From a checkpoint of a small image captioner: decoder activation gelu, 195000 training examples.
Rows from block 9 of the image encoder of a small image captioner, named by matrix and row number. Rows with one number belong to one neuron. Each number is 128 + 32 x the weight over its row's rms, rounded and kept within 0 to 255. All counts start at 0. Numbers have three digits each. After the name is the row's rms in percent of the matrix's.
After each neuron's rows are labels from the 100 images, of 14976, where the neuron reaches its highest value: "responds to" is what is common among them. Only what is clearly more common there than usual is listed. The data: rosettes with rotational symmetry. In brackets: how many of the 100.
# fc1: MLP up (encoder.blocks.9.mlp.fc1.weight, 1920x320), inputs 256-319
# fc2: MLP down (encoder.blocks.9.mlp.fc2.weight, 320x1920, transposed), outputs 256-319

fc1.478 087:140132137074096143116128075140175108161126144130093151123099145134147180135110100155118079112145181127099049127146080112142115138108130118129139146124151109122132136135133115120093119117154131
fc2.478 071:098145168138143168118121167135092138113101112129144122189219116138120097098124111110158139119124120125138168104136134146101140143102107139116135141093148220147130095145102138126096140153135141
responds to: off centre (67); vivid (48); three-fold (30)

fc1.195 108:103107135083122159107136102125143135134111157144130077144137134151103146126109087154140113159095137079111100118113121106142122141146108124108149179136135123104123118150134109123096134143166149
fc2.195 103:122134147145130142128114140134116109109095105113136135149207110129142120123119140116133158073121144121136133113162130140119119127123109122128144133108152220131121117149112150121135145170132148
responds to: off centre (67); three-fold (46)

fc1.521 116:074155118143111127144159141158112104152106159095141095161125130133123142091124126087190174119135159053133141114100148083129135151157075120081163148113123133115151117080179142089081090146180084
fc2.521 125:126133114071111103139101127106173154150087097161143130142151112114148116153130116151134121088106102134146105129152102125123113148128168150134127106133154197122121125195083139109166158134089150
responds to: pastel (48)

fc1.400 097:155135119101133122123080080127171113117154088151073154087108143086125159167121128143125109123118136133126082132136093138139104156159116098133132122130147115136125121183113142141130164166161149
fc2.400 073:094139176166135164118140165135091152141114150107181126170171138122131109095120105118121131128151156153138151120098163127104141140103102135094136145111148206153138100107100111143094147132127140
responds to: cool (53)

fc1.96 056:118130132145146144112071180088118033136082108158136167154162150168064153150158084118100110191122116169182150124120146146053143130129126158135101128157139103129147138106128112104132164228141158
fc2.96 046:156150168117145145122148095120126190140149122094136134136085106048144098117157121122107122111159175145097193100083137109195159110145101150151140130134130143106080188105109144103121145057109149
responds to: earthy (37)

fc1.341 056:165167118055142068145102109132166132149086112193179147086145134085177074150135094154106114211068084125108088163127121118105099163105148197158126143094120118111175133123070162123098167141189152
fc2.341 041:142144166202172140109173090122093117093136124022128196169138096112140150088147118076076125104164175163140162087117110129160140124124105137149122118063132135093096160080157110123155171143141160
responds to: grey (47); cool (40)

fc1.575 076:185124139089153131113064116135176114134135086122082147135118120144153137135108105163091099114114144161079067113126070151122115160160096089113102118153194109157138137204086098170142142158115153
fc2.575 055:088151174169131165094167143130110157111151159153142170126179143122110122113161111106102134155161185163157168096104178133132145125087105116121157177105124170145155123048128120120057160130138142
responds to: cool (60)

fc1.316 094:110134134110134133137139061146142136166144101129108074129099146123137145133133085150119123116120153138110093143114089093149134142120154104105141136140112120109124130125110146122121108126159134
fc2.316 078:121142158117151136122116137119087104094085124110142146151225109134129129116134125142156146116116146106123119095153139145075117144147096137124152141114141224150139101161113145125115147180142160
responds to: warm (73)

fc1.26 070:149169105065146104120108121111166104106150135165153158149175096109137108155141110128158092180081087103094076122167122192096119161120157158158138127116144116193116125191073098160143160158101143
fc2.26 058:119138140216127152111123107131103148126148143082153165120096111141149156128111120082093159128154191180147128150085121096139139115121103084127134149101156135116140148050160111162135134147149126
responds to: grey (68); three-fold (34)

fc1.40 075:138106107139154101141173036155098139151114097083124083122130080092133134058155120147131124110131166122099120124126012074159127156167119132117132186141160131112111137098149159133130076049171062
fc2.40 056:097135143158110152150121176099110121102093146207166137162125167157107095140122128147151131166118128190131143112137154163129137113150189144092099105102121154132120101134111140127175140206099163
responds to: dark (36)

fc1.607 055:123096141169146135136118080122170057112086127140100173114151137173103167141108196127131104128134174134165057118124111146148138150143120147150113157116147102135097169195103132153110124122102145
fc2.607 046:132157164114163150107123123108092165119111142150147126123126136055161085039165066138102072148114127151111191114130159135128172120137102154116152097141136195116141123062128151098123147091085156
responds to: earthy (37)

fc1.687 106:127117128091077122144146085153112099144132109127084123113127126096136158101108132152143153115130184085147102117125106058142125133140109123086167172109112125069108151134151160123107121173199139
fc2.687 113:118133133093113161138116150120128143143071106137177090192173105119155098154134103126143118095101107123129141111142133141130126163116133127112134098134164246143135116152091141108141158142095154
responds to: pastel (35)

fc1.106 091:102112126061088105122148114120100129140145161152129082117135134110129122127114117132160167152113143065127104119130135082153109142128105129091151184139074135115129126106132148090081101218168131
fc2.106 094:125112150146106145140136122105135132146090098109144121177146129143153116132110117148132127065111144151154150125153092116127137140133127139121134112121174233111106130159112150105172166118092128
responds to: off centre (61); pastel (45); three-fold (29)

fc1.545 165:141081125104080179139147097186165160120091123133119107142178130156147134183137090130105183157039150145144066128148144113199124169187115087130172145138136122124113108113085152102102087134117127
fc2.545 158:138099100214151109107128153099096138137090134175104162082118102120143094076138149090085072137136158148107198155163142129114218135115131164106115128110091158138124142080108123158146168103114099
responds to: off centre (63); warm (49); earthy (42)

fc1.750 092:159114131108109082108102074135135104151147115171089133111118129121120178162117177111133136105127139081110071121171117064133120160148134156117126156120128105098110130146128154101158106205204128
fc2.750 089:114133164137115182155163193125121175157082124078156088203166123113132085124150059169152094122124110146130144099100107137130131142128119112100151084131158211149113129115097124120113158088059119
responds to: vivid (71)

fc1.763 114:105129139075117122111125083150158116129101149102106078141157127123114147139133056149157126126097138097099069106117129085141116148156122122100159168113102144110136116134160144100084118161159150
fc2.763 119:120128147141116142126128126113117129132080101140147116165182118126148123124126133126137139074107133120141141121170130132123131150133100132124140118106162217117126132152101148116150160162110142
responds to: off centre (62); three-fold (51); dark (34)

fc1.663 065:145110115115087082136128052092129149189130116149175123130142128134179119162129121105115128136096174113102106090109102094172096115122110118069184168137095121076119125129152136147115089125200124
fc2.663 055:097129154118140135106115136157103116104071089093132091188199121172157133074119123154168126111157138101154111114145069123095111133135116086135139134095159170116117109163114138128107169183131158
responds to: off centre (63); warm (58)

fc1.113 163:146127128116143154130111127134141105174099100129091096167124156142121205156128086155174153121126141113160110131092103061134147146150150123152094133138215117076154115177122106154129131121125142
fc2.113 177:167127118077140106129128117131119182100115126141157129124185057130170084156100156113114119118103120111115142170165189163087092149114078144128106145103072170182150110084117137115130136153104153
responds to: pinwheel (80)

fc1.48 164:147091115099121180124120117160178161096082120134102093117152111156129129194122110110095179157051149156146064129133137128193127188176117105122166144131142136129104130122075155119101083132103137
fc2.48 168:121105106206131110119139158099085125133092145168108144103131112130141091054132141095094089130146169141101208148161137115125224131127118163100123115124091140128127138058129117148134164096122092
responds to: off centre (63); warm (42); earthy (38)

fc1.578 082:074128135090113118129144185162121159140104181113203083139171078137114062108117090135149160154062091083125126108122188122114085149135139096097135186150076149128131108114127108097098126108101127
fc2.578 061:131081120203151073150137100099123081085125105118068159121151144138147176152087172134135178071108173130150095135170081125120148126138123118144116141128170122095123131146140181143169142167139147
responds to: warm (66); three-fold (34)

fc1.351 101:165149107105170102137056148098168148128141112185134173103132114089131116125159146125095088142123070196125108130155099167087094152112144127140084107148183126167142125179086119172150183127080149
fc2.351 104:121148147195126152118153115153112116108169165080118137108101129120117136131125136097105139164147218139127162133077160131129163114110096115117129150099101110133117135045166119156103124113166131
responds to: grey (58)

fc1.506 077:156089118107137146108100116159175117149097126162142136113116120146147128121115092162153099140075128116104071119089081085135121148128098104099170149147136131107129162139108113131084113153172130
fc2.506 066:118136166117148148141126152132101122106090107077122126171226119155145103109137113107126130102136156132157141098141125139105134136114111129111160170109149214132133120165105147112103156189134184
responds to: three-fold (50); cool (46)

fc1.84 057:180178162173155146108097117159212044141100091181167132108124082145127111131120111117104114175105146123100079165134124136166074148107122138138104131116109132166179164173088134123133163181141132
fc2.84 045:136134152127169129098142105144090171112123124077118162148141133089142121071177092110084140077177113169138141116106147115135161133110104111136168141123130180098143160090133112131101212110137153
responds to: cool (69)

fc1.234 076:164101126101129091124091102115196110126146118172115125137149131123097179145101113138137114144087151102105105126122113086148134130159115145143132156132123117128102140178130129129096145211207128
fc2.234 059:118141171138140164101160167116078143150095141070162112208171116130166096090116098139121109113149181171150151099143129108114115149132078103120143164128138200128129132113118140127086175142106143
responds to: cool (58)

fc1.97 081:149115115103121124132109079121155112152126132137112097136102151135112153158143122162115109158109156113135080147127064104139096180119140127136150120136137115123115160153122142149107116133175136
fc2.97 063:101139180139156146122123169135096137100102121098153169165220126122130113080136110126139143124133131140144147086106144143129126125116101139128143152112143201133131111150085123117087176166130176
responds to: cool (66)

fc1.613 101:187131136095169131113073088144188129131145107155076143099112114095127148146133135164102097126152145167139055137147057113131103156135138115124127123113160118152100154206100139120127136157139139
fc2.613 078:109144158172129152110139157128081134153133161104178139169187121117141114095130103115122130130134165143123149122108188135133124129086078108094147138114137203154143121079125106140089164127128133
responds to: cool (59)

fc1.737 079:103141113113130138116169133173109128143140147116187061122115126136141122133120075092162168123104125084123091102129157091165111128155104102084182188124091132120141116095151148126073109114160098
fc2.737 066:126121136177141069148097128129108109112075097128111153131184122145130134104114136162132150095100119131147117113145043122083125137152176136102121146113132184091121108180122142135183123196118142
responds to: mirrored (80); warm (56)

fc1.120 115:150154128192112110135119170117083115140113102134146181120129126129129142106132166086121128123165122134146162149131112129093132105118101153150109076142138127129116120091123120126166126110112134
fc2.120 113:135139109114136113136128128130153142119165157110097138093062142145110095157140120145120096176136113148107140125081127142158115109113170110108115136154096061142114133120155125143117105115127112
responds to: pinwheel (75); dark (52)

fc1.377 082:150135131154206130131065159114149123101117122126081145151112141110099116121172161111091101152165087136099147134146072190105110174154146132175108071131199128154149132158092126152169168112073147
fc2.377 079:113138116151108127120161106137125162131195182135137164097083122110125125165136126104093138169135189180132144145096199126153146092082131135109122145112093103130123154044150125135124136092151113
responds to: grey (74)

fc1.638 091:130129099132149151104142099159171113159143122104095052149124132143138135136105076164179106139090132139112074095088060108141150163125139087152132132120132145097143131172116102146067108084100147
fc2.638 075:117145134112158128117110124144095096077112145132124179119215126126153141109120152109121164102120150128133125118159174167084132151109130156120129156120127225130141101150104146124123147216143152
responds to: cool (47); vivid (43)

fc1.228 089:167106111061181122092083123102169162105141125165114162132158120079140107144138124163117107144141091121119111127150076173102123136152162131146112087149160126166136149182084118139113180122120162
fc2.228 075:124138159201129150115137102127097130096171138093152128126135117126121150108135137086125161143147207160141150146100160134141142117120057121147137167085117125136118125078138118149096138158165156
responds to: three-fold (42); vivid (41); cool (34)

fc1.760 082:183137149109127135134071081114165093143120093120056169077128129101122138110151157149109087147182151141110120150145068123122136143154164121134118109115181108116114105157112132163101146107146156
fc2.760 060:113153168107130184097147149144105165104146152141174120151127140103141109125146085103116108183133151155116200104085188158107189148109111152099120142095135175147167113080105102129054130169140155
responds to: cool (42)

fc1.145 101:115133124151129102127146163134097152110123124145145160106126136126127138131108176083114113120139113138132188149153117144127131117143103169146113080134147122159140116071142128121160143125109124
fc2.145 093:139140108148130131140134126125148145141174156106094134104048143127107091153125112149129091162144116165109144137088129126163126099115162117094117128140105050134104149106147125137142116091108102
responds to: earthy (42)

fc1.504 075:203127147099187143140093099143163124119147108172101174090113115092140169136146142158112113126160109129080093156136055165121141169143134125137145067145194128158137119167106150140135133111138134
fc2.504 057:113164139189138166091137127122106165130162182118168136141113116124148120143125095100095111163148169160133169112071234133146126130082081099106122162095127159132149143046127112145089144157146140
responds to: grey (38)

fc1.661 086:102128150125086122116186114145110144144155173124195071142137143128145109125119062103158146121108110057130114119127157069142142128146111137103150202108077147088135116103115172090112066159170114
fc2.661 078:141099142126130090152104117107130107133075094105121167144164124131154118130114133161147135065090129150131120120156059105114110133155145142135123113130152189102115143192129152124173157134113114
responds to: off centre (60); pastel (56)

fc1.700 166:169115107098160195122132100150172111113095105104099099109151113136128131144123042145109127174081150167112082126119125127185164176130115103129147151120155125127145113135093130119076139086106144
fc2.700 196:116129139204099129123118142148098131118108126172106169118137134131126133111113158091102161126138157130149186148164151120115163132137085150114120116097130164121117126067125132129141118172131123
responds to: off centre (62); three-fold (46); warm (38)

fc1.68 072:194130147134143153148087097106172123135148062116065111091089131115155129091130099145118097149148138169130099150093031131149136169154116078111152101129210132120141127161093083148110145091105154
fc2.68 054:131133157103134135078138135122110122116172151166144164107166147120147112110163121099120120176140184145123151109130242124135175141105093149113101158140124200113124134103144143124095150154155154
responds to: vivid (85)

fc1.229 089:185132101124168176132068174132160114131109107155126139115167096096131125136132103144105124175139086205114106116120128182109135176139161127130136109132199118159142117162061090148150147104072186
fc2.229 080:110155128157144129116152105144132143106186173138131169075097118111142158150131152069075156134146211141136128162120197140134142106106106127145130164099111125106133132044184131153095133173175156
responds to: three-fold (48); grey (42)

fc1.279 070:114141148113107164134152097134156113168110169114151068124092142155157134108119127108138143102082180097135090114112055125190110174120094074130156162121122105125162160086107126093113092027154106
fc2.279 054:111140145139139123149095144137105067066106123137091129134232141171132123109112111156150136140117104133120097105160119162102120131133166133107119163106128196146134104221170146142142124215141163
responds to: mirrored (76); dark (37)

fc1.486 086:172127138104158118110081103107161123108157116165102158107122102102168162118123152169083103142117132127112094107133073129128093188129150135126145097129193106169114147171103138167155163131138136
fc2.486 067:101146166190118186117144150121098158111159161120157124139123136110123124138123100087132138165162179182139173121075198142110167125090100114114134134086135156158146109092121111133088118157138167
responds to: cool (33)

fc1.683 077:175145106097204125131080144135170083088139059133075166116126151084085143143122138173092128122123111146117123112141099181103101160156139137146104079141214109159133102174100114145180175131099170
fc2.683 065:147139149172132126102153120128106171135184176116173168102098110074136134144155113084103118168137202161113162133114193118120172126118110144103119136131103150134125147046151115129106145108124117
responds to: grey (42); cool (40)

fc1.311 067:197151111032156061150084109134124152077173102181140152130146106058131098101128102118130103129126139079110078089187140184065065140152155169137140142165145102189104144176102146109101128175140189
fc2.311 049:123116166254122145112119122121093159131143146091147147153106116150167158133109121107115133142138186213153164134085134110159182134094080084130121179063166146098152148075106137145120139145106098
responds to: cool (47); pastel (36)

fc1.635 061:069109176175097199124135156157096098108074141119175131163156170153098150135109150088111131106126119113148175089124179088131157091109144109115110142103083112097134107093099171107144103167126111
fc2.635 048:151133136143155084122124131104145137142069142121131130104103091107134095136169126199133074105065115095064084117166077134147107113183130125092135110155108144141108134113153104119172150132092102
responds to: earthy (45)

fc1.41 196:140165118098180110099085109133135084186172119129141132141118124099147211108128119128214106148175101110179094165074088107116074097080130137153066144138178127111165113195165150167128132149118140
fc2.41 205:143125158080128089095105159083123180075149154127094147128122096144121092171060175086102138124149141126101173125118177157089111141165109151146074107065112117159162145057125092140144136105100123
responds to: pinwheel (75); pastel (46); seven-fold (34)

fc1.187 064:121147154134125133150097144124082107147104146150179178138127128128160124102155165118082153098194085121177144157125136150079120094135159152113079117116123101145125115127139132146180104216134139
fc2.187 056:138144118125127128103162140117159168145172123152148149153050137082104085148152106124103097097102155143103164161134161154151179091176111137147144100148112081133115151047114130110157147031099087
responds to: earthy (39)

fc1.359 116:108131120120132165133155118146150116127114156097099065154144115156135147103116077139149114136091144129114094128108105104177145154129131110117169167117124124122143135143126142127077149074116103
fc2.359 112:114127148139124119114106129133113121112092121174125155126190126133119144125110139123131165100117143115156137125173142124081110131144102140129137129095133215118129118155115153119146114208140161
responds to: dark (49)

fc1.256 229:141124104105162090107090121138068113156153111120109112161116120107138215117141103163203150148178084112164079146061133135096099074108109086159094148127150132140138089207201153156157147142112129
fc2.256 254:137116174121104084070107144071126171065185169117099166127090109109123078115046172119088113140142119149078131118126128172114121129158151131114087125054121099185156161113136100141146164099100120
responds to: pinwheel (77); vivid (54); three-fold (29)

fc1.353 057:120168156184198130104090095145163029130060114117105123147151134112071178180111125121102153130144127161189065178121109193157162105142122145099111111125112114124155107205115125120088131203088148
fc2.353 045:146146115064146160071172093111070161141144151167158132120116085053156104096144121134090075122110187141094180121157175100120132146153129150129165134148126166122123135045127127128135162095104136
responds to: earthy (35)

fc1.736 085:099095140116112104136124063138168114166125146120140105126114145115106137144108086112153147086082154068105063130144101057165124127161136107125187187109094140122127125121120163122091110187169110
fc2.736 080:111114150123130146139131136125100142125070117115134126165200130158143111112129129162166135089130119133135141120150098150113102141138109141128134126115150201132139118170121147122133167145107162
responds to: off centre (61); warm (52); three-fold (35)

fc1.225 078:110129112087130133115160104115135121148123173131111092123153138142111082118131090158140131109076095104113092115074119131138124144109128128082153176097104120112134130113112103128080115107120109
fc2.225 068:106136148124151130128121140124109095089094107138118120132207111170145156123114154127132143117130147125151089124175095140109086142139096128160149154092136174110135113159131155132144142199151181
responds to: three-fold (34)

fc1.143 116:141111119068125146126132110145172115125132141135090116115118126145122161155106090177136094141113123116110064107127104107127123159116139126139140170137142135126110127190108105145106163144133138
fc2.143 101:107141154155132159120121142135082113101090125123139127152200114127132130110123136102143161095114160123148136121149153147110129128119065107125149137102144204150142113114120144126124141164147153
responds to: three-fold (50); vivid (39)

fc1.350 070:144121107063133065121145123120136174159138178116114146121096098126127139123122104138156153097099120115114107091110110084149101114129095141129168183109107109112083129127141128121101106122224092
fc2.350 053:108100180177139139178144183103106137118112098072132108175203147154130135151108120110117152102118132150149118098132068157146139132133166120114131148115128129151113103164117143122140157147094137
responds to: off centre (66); vivid (40); three-fold (31)

fc1.308 079:108137127116102129113147113158129125125143156120154107143151155135128105147137099131154145125092131094145091103116143111148116154132125118080146220125037152119128165126135147095093127184199127
fc2.308 072:138097162153146105126123142102104113130086086083095129142188116153145112100116132133142135073090165142135119119158064098122099130162105137145150128105145185093113109180113142117157148150130127
responds to: off centre (63); three-fold (40); warm (39); palette: pastel (32)

fc1.528 084:182111139112170123097095084120184084120126097116095121122137103124158152114154120158136088153148120151102082143147065147140106174144122121108123113136144103130152133157088140133126134122133144
fc2.528 059:087159163153134137102135167117093173118145146141170148147169142119160134122133110097114138139127178134123173112087204122097158135110118152121140149096149165121142128071123114142086146180133150
responds to: three-fold (29)

fc1.749 073:148137103116151132148081089106190110142152112153071177101110166128113155133115153175123131145132166170131076109121068133134089119111171105150154102117172136086093127159085104124133113156123138
fc2.749 054:136169170136146165114130127112104146107150155093141134158185121134147120110155090095116077142140134154112167108107176149141159159093066147105142144099134199148132148116100097125058123147117151
responds to: cool (79)

fc1.437 059:149118122116165154132091093094126095138162121120078119118119085060143173088151185139099096117145152128132058123161041174140095128141089127092127085141162126142123122150127145107139096159130183
fc2.437 044:109168152153123175102103173098065135134147146151155166173117158113130101113149060135126137163188158171141216095071208098092177111096158138130146121128145170103132141061078119119113151098120116
responds to: cool (41)

fc1.548 064:169124147181144140163149159137083119130127137162137183130150091127148129107137138108151136146170152156181168111078119170111137134118118137144070079158202122164117122115149133138170128105099142
fc2.548 054:165158130127125180112115108108167136103162169127134106112045152080152090168136116108090090143149080169111179140125174149161156103095144098086123125126114120150101172121135106140153104132103111
responds to: grey (65)

fc1.386 082:136110139087123099117118078119173110176142159154123100109123149140157128107116097153136134139107146069115054148100134091125108160153126108095172196118082129123130128126124135082096113142160110
fc2.386 075:112110161144134157125128159129095119114085100116141134173196124150150106118112127128150145085117156147148140115163111131115097141143110126142138141110140210107125120156125158117138148147125143
responds to: off centre (61); warm (58); three-fold (32)